config.yaml
arch: "vgg"
train_examples: 195000
targets: ["system", "colour"]
hidden_act: "gelu"
widths: [96, 192, 384, 768]
beta1: 0.9
weight_decay: 0.07
Rows from block 4 of a small image classifier, named by matrix and row number. Each number is 200 + 40 x the weight over its row's rms, rounded and kept within 0 to 999. All counts start at 0.
After each channel's rows are labels from the 100 images, of 14976, where the channel reaches its highest value: "top examples" is what is common among them. Only what is clearly more common there than usual is listed. The data: coloured fractals of 300 iterated function systems on busy backdrops.
# conv: 3x3 conv (model.blocks.4.conv.weight, 384x192x3x3, each kernel summed), inputs 0-95

conv.237,193,286,183,195,280,137,203,163,202,208,176,216,191,207,207,190,94,86,177,183,166,206,243,208,205,159,202,210,220,209,152,219,215,231,205,180,211,194,235,90,106,190,162,24,189,210,195,217,170,215,203,190,203,182,192,198,174,181,244,208,203,178,179,206,197,192,184,192,217,196,177,167,185,197,209,200,213,205,204,196,210,202,188,185,226,162,204,176,212,183,200,173,225,153,152,210
top examples: brown

conv.58,209,174,266,207,122,189,197,248,250,169,161,229,209,198,276,222,185,237,217,109,277,188,176,245,156,217,199,184,174,143,219,219,237,180,216,178,117,245,237,206,173,108,200,204,185,231,225,181,157,187,194,227,179,161,194,175,141,157,234,221,170,226,206,220,260,182,216,233,183,222,239,199,199,141,272,125,195,182,100,175,218,196,246,240,235,239,248,245,172,203,178,166,256,221,224,205
top examples: dense

conv.153,286,184,263,196,172,255,249,255,214,250,216,255,202,237,208,235,160,171,170,230,227,245,220,207,154,174,252,229,245,187,173,203,263,247,199,211,118,255,204,203,222,128,161,169,267,203,213,253,186,160,175,212,212,176,207,183,124,136,272,239,162,233,213,207,201,230,181,184,149,211,187,148,237,190,206,202,145,234,177,174,153,213,177,183,237,198,198,216,213,227,188,119,268,118,124,202
top examples: green

conv.217,165,270,264,224,161,160,307,215,215,184,253,190,226,188,181,222,197,128,228,164,286,150,171,168,132,119,235,281,157,201,128,223,201,157,195,191,267,247,176,182,132,132,222,190,238,288,220,130,189,137,174,128,199,220,268,222,168,224,201,227,196,265,262,222,176,216,179,236,165,197,186,184,255,207,210,220,184,259,256,190,196,260,186,176,207,224,226,228,160,214,193,209,246,237,130,199
top examples: sparse; grey

conv.371,243,200,204,251,237,224,175,128,244,225,166,234,246,158,251,255,224,232,200,178,220,218,117,259,190,223,242,161,198,179,221,209,251,220,224,275,208,234,216,202,158,244,217,190,254,162,227,244,145,216,205,220,223,179,168,188,205,282,212,152,163,214,196,245,228,230,183,200,150,217,237,169,221,213,194,72,165,160,184,243,202,253,179,306,236,194,240,236,245,209,222,251,260,281,219,214
top examples: dense

conv.16,220,226,181,184,276,243,131,163,164,176,191,223,211,224,240,215,312,219,214,191,152,145,180,243,244,216,191,183,257,206,184,169,178,217,284,235,241,217,241,245,224,237,273,229,197,127,181,279,180,188,226,160,208,167,136,211,281,247,261,105,201,175,184,183,245,244,161,200,215,162,213,238,180,227,197,172,184,254,119,222,204,193,160,187,261,168,130,150,180,146,238,227,143,193,258,190
top examples: grey; white

conv.345,208,208,213,231,232,207,195,132,214,216,140,246,166,173,193,145,256,184,227,192,121,181,209,202,166,162,200,167,212,134,222,162,137,245,193,171,267,199,207,200,226,195,113,215,155,245,222,195,146,172,199,176,241,172,154,212,126,181,207,199,193,152,144,177,154,139,155,136,236,157,230,239,164,173,200,187,223,200,209,213,159,207,208,173,229,257,201,226,194,128,211,171,196,198,194,223
top examples: teal

conv.338,210,202,230,211,281,224,101,163,165,210,206,205,229,252,204,253,219,276,230,254,135,181,213,170,264,204,227,236,228,178,269,154,181,268,221,213,236,172,158,216,257,287,209,214,229,205,194,297,189,222,296,196,213,226,207,265,288,233,229,155,199,170,177,207,226,232,117,221,211,170,198,244,219,205,187,183,201,214,163,223,164,238,112,197,192,204,70,203,204,162,185,184,202,221,174,180
top examples: orange; red

conv.253,186,152,209,197,189,136,168,215,260,216,146,195,230,214,235,203,211,283,201,149,152,217,229,198,276,142,168,218,100,258,181,221,193,167,229,200,216,208,190,247,186,246,219,243,193,197,235,236,188,154,250,147,209,201,163,153,246,247,166,206,263,148,192,202,179,150,165,173,131,179,68,240,179,227,134,217,134,198,102,232,179,182,231,243,191,193,154,171,159,201,219,161,244,244,168,176
top examples: pink; dense; orange

conv.173,178,174,142,200,228,161,222,192,277,143,210,131,153,196,191,199,203,159,180,71,155,187,234,167,205,95,158,227,148,217,244,206,232,152,219,149,166,125,176,217,176,208,162,246,218,251,159,225,197,218,156,203,139,132,211,143,127,173,189,215,233,177,196,211,106,168,228,229,234,210,224,186,211,224,179,209,136,186,213,152,204,132,182,259,208,156,202,123,184,214,188,125,177,145,222,167
top examples: teal

conv.287,165,149,189,216,239,224,205,178,186,175,230,217,177,196,271,168,96,227,266,185,200,227,193,155,190,167,206,195,128,205,180,210,251,206,227,212,162,196,139,204,260,191,239,249,227,206,243,177,207,219,283,192,253,139,202,242,190,192,285,183,282,198,202,204,210,216,257,183,131,217,142,186,216,255,199,203,275,244,239,173,239,212,128,215,156,222,150,208,199,192,208,213,174,263,190,93
top examples: sparse

conv.9,266,178,214,214,159,132,188,218,179,160,221,269,243,165,234,223,199,244,244,150,230,190,164,256,203,149,233,180,146,185,215,194,226,292,186,269,198,276,246,200,171,246,231,221,156,236,226,255,244,156,256,130,284,145,183,251,251,182,212,196,215,223,208,203,187,196,240,177,209,134,276,223,215,222,168,172,282,251,225,206,220,203,252,219,182,187,235,221,257,159,253,254,210,228,174,138
top examples: dense

conv.350,260,139,193,265,199,271,231,155,234,220,216,203,210,208,201,214,160,203,217,202,171,194,251,175,200,196,175,207,246,151,231,110,170,195,161,228,198,178,198,225,230,170,88,262,175,195,167,199,185,256,129,193,217,165,200,221,130,170,268,209,232,178,164,222,142,265,172,166,212,189,222,228,161,155,190,190,160,167,231,206,183,154,206,226,200,273,191,159,235,190,228,227,152,168,221,217
top examples: black

conv.224,191,224,203,160,271,180,257,247,278,190,168,178,248,253,234,152,183,97,176,209,222,238,185,192,195,184,256,287,230,185,183,260,231,229,252,236,172,210,212,203,179,210,206,185,189,202,177,157,171,201,135,223,161,237,179,214,214,266,235,231,174,198,193,217,200,169,218,228,174,149,171,202,176,144,216,200,134,209,159,170,146,206,236,81,234,186,186,194,230,233,227,197,103,171,174,140
top examples: sparse; black; purple

conv.83,192,132,143,204,229,221,269,191,227,168,176,172,123,165,130,190,155,124,161,148,153,259,238,184,257,180,240,218,164,230,129,172,249,209,172,129,194,130,222,180,145,167,162,242,212,221,212,180,166,266,151,186,190,178,192,133,195,165,249,206,221,178,168,201,186,192,242,183,235,210,185,116,190,257,177,188,263,138,278,247,150,185,237,246,204,175,233,166,198,187,126,147,164,219,163,177
top examples: teal

conv.131,167,192,181,161,216,210,165,252,193,191,184,111,166,207,182,119,162,122,171,185,198,155,128,271,207,192,163,175,263,235,193,242,227,206,186,176,174,133,223,178,261,140,157,143,228,227,203,212,256,145,134,221,138,208,163,185,171,206,221,241,203,183,184,146,187,179,271,243,185,210,253,217,174,245,233,210,221,224,193,230,177,176,198,191,235,222,196,197,198,199,83,176,205,202,203,201
top examples: sparse

conv.292,193,172,227,177,196,190,210,265,155,168,248,133,217,258,190,191,183,197,244,256,180,238,255,267,246,258,239,229,230,232,301,171,236,222,222,243,227,173,237,184,168,200,194,245,222,188,212,181,190,141,206,218,160,231,303,278,207,207,247,177,206,179,216,197,235,233,221,193,264,256,223,246,238,262,171,243,226,240,222,189,201,211,158,195,209,114,95,206,227,205,196,242,242,231,216,242
top examples: blue

conv.31,168,139,166,145,179,218,220,180,231,205,197,179,149,227,208,137,165,127,253,183,190,204,172,210,271,250,182,229,215,240,224,254,236,206,211,217,125,151,206,229,165,130,194,266,219,241,196,298,240,234,154,203,195,183,218,256,196,266,167,243,217,205,202,182,213,177,277,249,238,221,119,215,189,275,226,212,183,199,225,213,258,231,200,268,226,173,249,202,162,229,183,197,216,175,239,213
top examples: pink

conv.117,198,259,245,201,228,213,197,180,161,258,227,243,247,163,185,212,237,174,275,276,232,272,215,247,239,258,260,200,248,178,224,250,197,227,189,238,246,250,222,142,191,200,235,131,263,246,300,191,240,205,188,193,253,274,170,281,232,249,248,211,160,218,237,202,271,243,189,214,205,220,238,223,258,274,249,201,191,249,183,257,188,275,172,236,221,243,212,271,212,209,318,256,206,182,224,240
top examples: grey

conv.315,263,207,217,192,153,187,125,161,156,182,184,259,249,164,222,259,188,260,183,183,209,192,170,212,215,88,176,126,176,219,206,126,249,226,143,243,288,257,236,226,240,236,211,215,187,178,179,235,167,251,278,181,270,224,144,208,280,242,205,161,195,238,220,227,250,176,176,204,130,168,248,224,218,237,228,133,176,196,107,212,184,219,192,275,208,212,142,216,221,161,199,246,302,247,218,197
top examples: dense

conv.89,234,181,203,240,205,187,165,139,264,256,159,263,174,190,203,175,170,225,223,188,105,245,240,197,257,202,167,166,176,143,174,210,274,230,237,244,229,185,210,245,220,189,229,238,204,219,217,215,219,166,202,202,217,191,161,176,155,213,207,193,158,140,130,271,198,156,140,225,119,164,122,164,169,163,245,114,98,211,201,198,177,177,176,310,235,224,248,243,202,165,231,185,182,202,259,250
top examples: red; pink

conv.156,173,271,247,220,169,245,259,195,289,159,181,198,230,223,214,234,198,236,241,191,165,203,191,166,201,184,168,192,284,177,161,271,191,209,251,184,192,151,198,213,239,157,144,173,159,178,132,211,211,237,187,207,190,204,168,229,141,107,242,272,162,163,194,216,172,154,196,240,89,148,91,184,168,272,185,195,186,182,121,148,217,115,141,235,222,244,152,217,189,180,113,128,264,178,196,210
top examples: white

conv.36,246,126,220,190,140,159,208,178,202,199,229,187,240,241,303,167,223,206,208,136,217,226,213,251,134,190,151,132,94,276,232,186,146,172,248,174,159,251,181,186,175,175,247,224,241,328,180,219,196,163,242,109,182,176,203,257,161,203,167,183,203,205,185,222,215,149,194,173,197,184,183,260,157,266,202,249,278,212,166,201,168,165,198,226,214,188,188,141,141,166,195,188,194,205,187,147
top examples: pink

conv.151,192,191,149,189,173,130,157,175,152,219,224,146,198,184,193,158,286,245,149,123,120,148,193,155,138,170,200,204,169,245,213,192,235,226,227,132,220,154,206,223,173,111,246,194,176,227,143,165,186,111,213,199,152,141,162,177,164,142,226,173,204,114,126,191,196,228,184,223,214,193,200,172,146,196,242,220,276,204,191,172,179,193,138,194,214,201,140,125,194,152,174,167,187,283,208,170
top examples: pink; dense; red

conv.142,198,210,180,147,186,157,167,139,198,177,142,157,228,167,159,167,232,288,203,152,196,194,193,220,219,151,169,186,218,205,194,220,244,217,177,169,153,181,222,253,189,254,210,190,183,171,197,194,188,213,225,224,193,151,154,171,230,164,255,188,167,165,163,212,249,207,227,239,167,177,261,213,102,257,210,184,215,151,116,142,235,221,240,251,264,177,264,176,223,131,179,226,249,199,270,194
top examples: yellow

conv.302,260,157,214,270,230,196,129,101,148,209,218,219,228,181,190,206,207,225,202,244,118,229,234,219,187,203,207,162,212,233,245,126,202,197,186,197,202,138,167,213,258,266,227,197,183,185,248,234,251,202,196,193,244,160,241,228,179,189,219,166,190,159,138,222,191,182,146,158,224,150,198,271,178,179,167,154,230,176,163,258,186,194,150,184,165,191,158,200,217,135,228,231,213,188,180,192
top examples: teal

conv.221,249,236,112,223,224,251,126,153,112,188,138,199,189,221,183,192,223,141,163,118,204,232,215,205,183,133,188,115,218,222,200,149,161,211,289,138,138,166,254,190,197,183,203,151,226,261,204,240,205,275,227,212,215,147,204,131,137,169,240,138,180,211,226,198,283,245,196,201,261,160,223,116,266,257,173,241,306,233,234,199,161,184,223,170,196,167,225,195,223,208,202,175,141,193,184,118
top examples: brown

conv.30,199,295,218,234,274,149,197,203,175,199,173,237,203,176,210,202,35,139,184,213,202,211,251,219,186,185,182,167,216,203,180,186,207,215,192,210,269,199,222,98,102,218,163,26,182,196,189,230,189,268,212,179,213,217,206,196,201,177,243,205,210,207,190,240,185,167,178,182,214,177,187,199,179,194,193,184,215,193,206,188,234,183,198,190,212,225,197,193,232,184,217,174,243,159,144,262
top examples: brown

conv.254,159,210,155,151,161,204,337,229,241,210,232,159,192,182,160,197,180,164,197,201,245,176,190,202,168,215,186,183,215,197,183,196,184,178,184,254,127,215,192,156,189,122,226,202,174,250,249,136,169,219,201,173,182,165,180,223,134,251,211,246,256,241,224,210,186,198,183,184,98,204,109,146,157,193,198,183,231,179,206,215,249,226,263,187,203,211,269,183,147,243,203,210,199,176,240,176
top examples: sparse; grey

conv.271,220,180,190,229,181,221,149,172,43,266,228,196,233,217,166,200,155,239,242,216,233,149,222,196,206,241,177,90,230,230,188,144,141,202,134,199,192,201,248,187,227,150,159,216,205,145,149,229,226,174,275,230,192,235,173,196,162,184,231,152,227,243,231,142,227,171,250,228,252,197,271,203,168,247,202,252,252,228,170,243,198,186,119,208,216,189,175,190,243,212,166,162,152,288,227,215
top examples: red

conv.269,174,222,197,221,211,272,211,204,220,204,195,207,189,226,241,179,203,235,251,167,266,195,195,197,122,220,242,216,269,138,165,197,184,238,158,256,231,259,205,202,270,64,228,188,238,180,191,199,204,178,233,244,214,251,199,235,96,148,229,257,221,244,236,231,182,249,164,194,117,248,180,168,243,159,211,209,175,207,238,163,209,154,126,201,204,244,277,262,144,212,118,219,199,191,269,201
top examples: teal

conv.263,205,202,195,227,220,235,161,177,187,157,141,253,146,194,243,179,188,153,210,79,169,178,162,205,231,186,196,210,158,216,163,207,205,256,230,222,214,182,191,162,138,121,95,226,202,228,140,229,254,283,172,208,257,169,257,149,174,214,206,124,220,188,173,218,152,201,197,189,209,192,284,156,173,202,210,236,234,190,254,159,212,194,212,247,224,201,197,216,257,181,215,209,247,205,224,242
top examples: brown; black

conv.334,230,257,202,137,202,106,212,202,261,214,183,250,213,250,207,169,211,175,220,203,299,215,172,196,169,141,158,234,165,199,205,218,195,171,229,241,247,274,234,203,110,195,184,193,176,202,266,161,183,183,120,238,219,263,185,242,223,227,176,235,225,273,210,243,241,146,175,170,193,157,211,267,190,177,198,260,153,252,211,228,254,269,301,157,209,229,180,305,218,179,184,256,230,198,183,215
top examples: purple

conv.113,176,178,156,217,171,135,160,236,166,221,146,206,155,256,177,112,189,218,199,187,182,167,254,174,243,77,201,195,215,254,165,194,178,103,237,186,250,197,155,233,227,239,169,220,198,220,178,201,177,190,237,195,190,187,208,142,252,254,225,189,248,191,173,217,162,184,192,222,220,215,181,252,217,229,228,200,202,155,225,244,231,188,202,207,116,195,155,179,178,161,180,215,212,202,170,218
top examples: dense

conv.15,234,233,208,181,237,166,201,201,231,242,200,235,282,232,312,177,231,213,201,190,172,219,206,203,182,209,154,281,117,184,184,213,203,187,255,301,161,159,103,223,254,219,201,236,217,235,192,268,204,129,252,256,257,236,240,211,174,216,205,174,176,170,170,221,173,196,188,262,146,206,116,148,157,245,157,180,196,201,235,222,237,194,254,226,238,162,224,268,278,159,207,202,169,174,141,167
top examples: red

conv.291,192,236,208,210,191,231,195,185,256,171,214,169,199,153,169,180,251,233,238,191,166,175,212,180,192,232,137,118,196,234,153,137,137,164,107,196,107,175,162,179,186,158,189,172,153,178,125,114,200,200,184,216,175,172,154,214,160,206,236,227,172,168,153,205,188,192,174,225,158,143,174,162,158,187,173,167,158,192,170,258,149,192,208,191,183,281,157,212,170,159,183,223,206,167,214,191
top examples: grey

conv.146,198,246,148,192,185,216,231,237,274,183,164,183,193,256,202,112,225,202,251,204,183,180,265,189,166,161,205,256,211,155,192,234,230,112,202,185,195,184,146,176,256,170,251,195,170,287,213,180,162,199,162,187,192,242,202,126,177,131,218,268,189,186,180,169,180,256,211,147,135,182,123,204,221,266,209,240,196,186,266,209,206,193,216,220,151,225,237,170,136,189,219,161,188,194,174,241
top examples: brown

conv.61,187,207,185,159,159,162,312,228,178,175,231,143,172,235,196,191,176,198,172,178,335,138,175,267,206,229,221,198,219,214,201,155,198,153,178,192,217,269,246,158,191,143,213,210,129,218,232,154,219,191,175,155,208,130,237,192,168,168,242,185,212,276,313,200,201,213,280,236,169,200,199,214,214,274,245,207,205,208,205,170,233,264,206,238,212,196,245,149,182,248,201,185,240,210,215,206
top examples: white

conv.124,197,178,147,245,156,176,220,154,144,136,180,226,154,203,208,110,170,238,193,159,209,179,199,246,225,153,170,180,224,178,159,232,195,168,184,133,204,223,207,214,212,114,139,208,155,190,175,170,217,230,243,205,211,223,197,238,135,182,266,183,183,227,208,221,229,164,183,189,232,159,166,203,167,177,191,182,223,184,186,207,187,213,94,234,249,275,168,167,184,200,143,233,243,284,229,205
top examples: sparse

conv.24,199,74,214,208,234,133,189,191,287,210,151,171,173,194,228,130,140,142,233,165,147,217,208,217,237,141,221,213,167,181,186,279,238,239,261,160,213,116,236,148,210,210,150,213,189,224,172,154,164,240,217,216,155,208,229,157,235,161,236,217,194,152,181,199,187,146,213,202,189,164,234,198,170,222,163,202,147,227,256,169,205,163,289,259,231,143,244,181,229,186,182,111,248,223,260,252
top examples: yellow

conv.13,202,183,189,210,193,173,181,189,262,176,123,159,170,159,211,130,201,196,234,161,141,274,206,254,227,156,167,165,127,189,217,277,177,192,267,194,136,148,250,196,160,171,137,204,230,199,193,140,241,186,240,256,206,201,219,162,202,180,251,235,179,131,172,194,177,147,207,210,243,213,246,196,180,233,211,197,224,185,240,149,190,205,272,281,253,147,264,198,270,210,158,168,290,159,257,197
top examples: blue

conv.326,257,196,203,204,260,243,118,114,179,216,181,241,214,215,203,210,255,246,220,209,90,206,226,189,198,247,196,194,215,177,224,164,191,248,254,176,218,196,154,221,276,241,255,225,159,202,227,262,200,224,275,223,222,195,208,242,216,188,188,121,141,129,124,195,202,213,186,170,217,200,193,233,155,208,188,186,241,239,160,189,182,226,92,201,190,196,116,203,193,144,197,190,224,220,182,201
top examples: dense

conv.25,268,211,195,181,176,168,137,291,262,210,202,270,288,236,219,221,187,234,189,236,194,294,246,200,195,183,170,221,192,203,226,233,205,186,160,226,228,246,195,216,188,264,250,243,202,155,235,227,164,223,228,182,247,211,185,194,271,203,209,235,198,178,151,197,187,214,73,129,172,233,149,244,171,167,194,183,116,212,139,252,142,183,258,118,195,205,172,194,186,157,214,197,230,197,247,234
top examples: orange

conv.97,202,137,231,237,141,119,190,155,297,233,206,191,236,196,230,240,122,242,214,178,123,249,195,178,193,129,175,212,187,170,237,200,202,208,182,233,192,150,257,153,228,221,211,267,224,193,193,194,214,205,250,205,182,189,199,223,233,170,267,135,196,148,195,199,271,198,218,195,212,166,128,142,191,164,212,194,157,235,168,136,183,191,208,248,227,125,157,204,232,187,213,188,308,216,170,151
top examples: yellow; white

conv.27,111,177,146,171,208,218,244,176,226,137,205,137,207,245,200,139,220,163,212,158,189,150,193,181,174,213,214,222,157,200,192,170,174,144,210,191,174,150,186,225,232,131,179,227,171,252,141,133,174,135,146,204,93,181,184,167,186,174,210,230,233,208,214,149,199,165,237,156,216,180,216,224,219,244,201,220,217,175,269,135,216,154,249,160,171,159,267,163,178,229,138,192,171,183,185,173
top examples: brown

conv.333,237,160,215,226,208,232,233,140,281,223,181,227,140,240,228,175,144,119,235,214,147,216,271,205,186,256,204,240,212,226,281,174,184,198,276,202,153,203,157,204,187,165,228,255,213,232,224,275,209,133,135,174,232,215,208,242,140,258,223,155,172,154,159,251,189,181,210,205,201,192,128,193,197,189,269,207,162,211,218,181,219,201,176,170,186,186,226,242,169,145,208,190,194,217,241,198
top examples: teal

conv.37,213,162,163,152,204,173,189,180,187,163,167,162,158,227,203,193,232,183,134,133,229,250,231,169,227,77,247,169,165,219,129,241,205,174,289,189,215,271,214,174,199,275,194,192,239,189,222,276,220,260,216,149,180,133,204,162,252,241,184,228,259,232,238,163,197,247,160,245,153,270,175,229,205,221,159,184,195,190,170,216,208,234,162,225,120,223,177,116,205,216,219,246,268,174,189,122
top examples: grey

conv.239,211,71,196,214,109,249,209,200,195,200,194,195,265,190,205,195,175,193,183,202,197,195,183,183,204,215,188,197,215,187,202,210,118,215,203,201,151,193,188,218,228,224,178,226,188,178,192,213,208,150,205,193,197,202,195,193,197,207,223,200,203,202,197,212,195,208,192,191,228,184,215,209,190,185,202,203,205,181,209,191,209,177,200,231,199,199,215,188,0,199,188,188,73,231,212,191
top examples: green; sparse

conv.233,260,195,210,279,197,166,56,203,154,218,126,218,176,211,221,113,202,269,211,158,185,181,256,204,201,221,182,199,182,223,189,215,215,191,193,152,229,223,189,242,213,133,229,230,124,185,254,235,217,143,211,195,205,215,199,161,134,180,252,216,222,186,155,259,169,198,187,235,151,191,145,203,157,215,192,209,132,200,193,281,250,172,124,243,219,275,229,202,242,192,189,180,248,172,203,238
top examples: dense; white

conv.159,116,116,240,211,194,168,230,254,205,223,189,215,192,187,198,157,210,218,141,150,255,200,185,283,263,142,228,189,178,193,182,209,209,236,259,242,237,273,240,223,193,232,204,217,197,241,246,205,189,184,205,193,228,207,173,121,195,154,231,168,229,240,245,225,174,206,237,159,187,182,185,238,283,178,244,256,213,209,216,140,178,259,219,215,219,142,208,244,232,252,206,222,286,255,254,192
top examples: blue

conv.264,226,232,204,155,166,157,285,236,203,189,218,183,205,191,201,238,165,219,164,218,281,155,152,194,159,110,205,227,214,226,128,160,197,179,192,144,213,249,203,185,194,140,166,236,123,191,211,170,252,246,133,188,222,194,265,196,173,142,206,214,260,269,259,191,202,215,223,120,185,233,197,154,172,240,197,227,203,234,267,171,225,226,240,194,179,204,300,215,205,177,188,182,246,185,181,183
top examples: purple

conv.304,196,188,137,157,193,155,258,232,256,197,218,118,160,230,183,133,213,227,185,155,166,157,206,202,145,126,122,250,153,261,196,247,199,165,140,142,152,200,203,272,203,194,252,277,134,214,162,160,220,144,230,168,163,153,157,185,151,199,198,202,170,172,131,197,185,173,213,224,231,173,216,178,172,224,152,223,155,254,206,179,186,186,202,212,115,165,193,103,146,197,193,166,176,182,200,163
top examples: teal

conv.378,198,212,224,255,187,172,157,200,257,206,84,140,210,223,186,170,179,185,222,179,133,193,265,240,215,117,147,160,177,134,96,214,245,181,111,204,189,176,216,186,194,255,195,220,219,204,175,208,199,179,176,218,177,240,152,124,215,200,230,135,131,120,134,244,169,223,155,188,132,134,194,211,138,236,193,190,148,191,233,206,228,186,218,305,252,152,217,190,215,158,135,205,200,163,224,188
top examples: black

conv.155,211,202,179,205,211,236,224,197,208,198,217,216,199,187,204,248,231,230,137,110,160,176,151,141,160,165,193,232,148,182,207,162,230,296,233,201,141,202,152,220,194,172,196,213,175,239,135,277,191,183,174,157,189,125,258,213,141,166,239,113,140,157,169,196,197,242,175,174,214,150,246,106,171,207,141,183,200,270,190,197,142,153,215,273,158,212,123,176,224,153,183,165,201,128,190,130
top examples: sparse

conv.306,155,294,168,170,260,204,162,183,128,197,193,180,175,186,161,192,318,126,150,216,216,175,223,203,215,229,249,200,230,226,167,143,169,196,229,201,207,201,245,177,153,157,179,88,169,180,170,226,270,248,119,190,150,222,223,194,172,224,234,170,293,243,240,201,198,191,247,160,246,223,199,194,241,202,228,280,259,176,229,199,213,177,183,173,234,186,267,213,218,287,190,191,102,162,204,129
top examples: brown; purple

conv.380,180,203,161,217,189,135,262,233,144,252,222,180,278,188,150,218,206,222,161,141,273,218,130,163,225,188,194,181,124,225,180,222,259,209,229,193,184,274,219,226,135,195,260,231,259,189,198,162,242,104,175,183,175,190,190,228,250,279,209,207,266,244,253,155,184,206,223,218,193,209,225,183,217,165,230,280,236,248,213,245,236,226,264,152,178,194,171,196,185,213,229,252,161,236,179,100
top examples: pink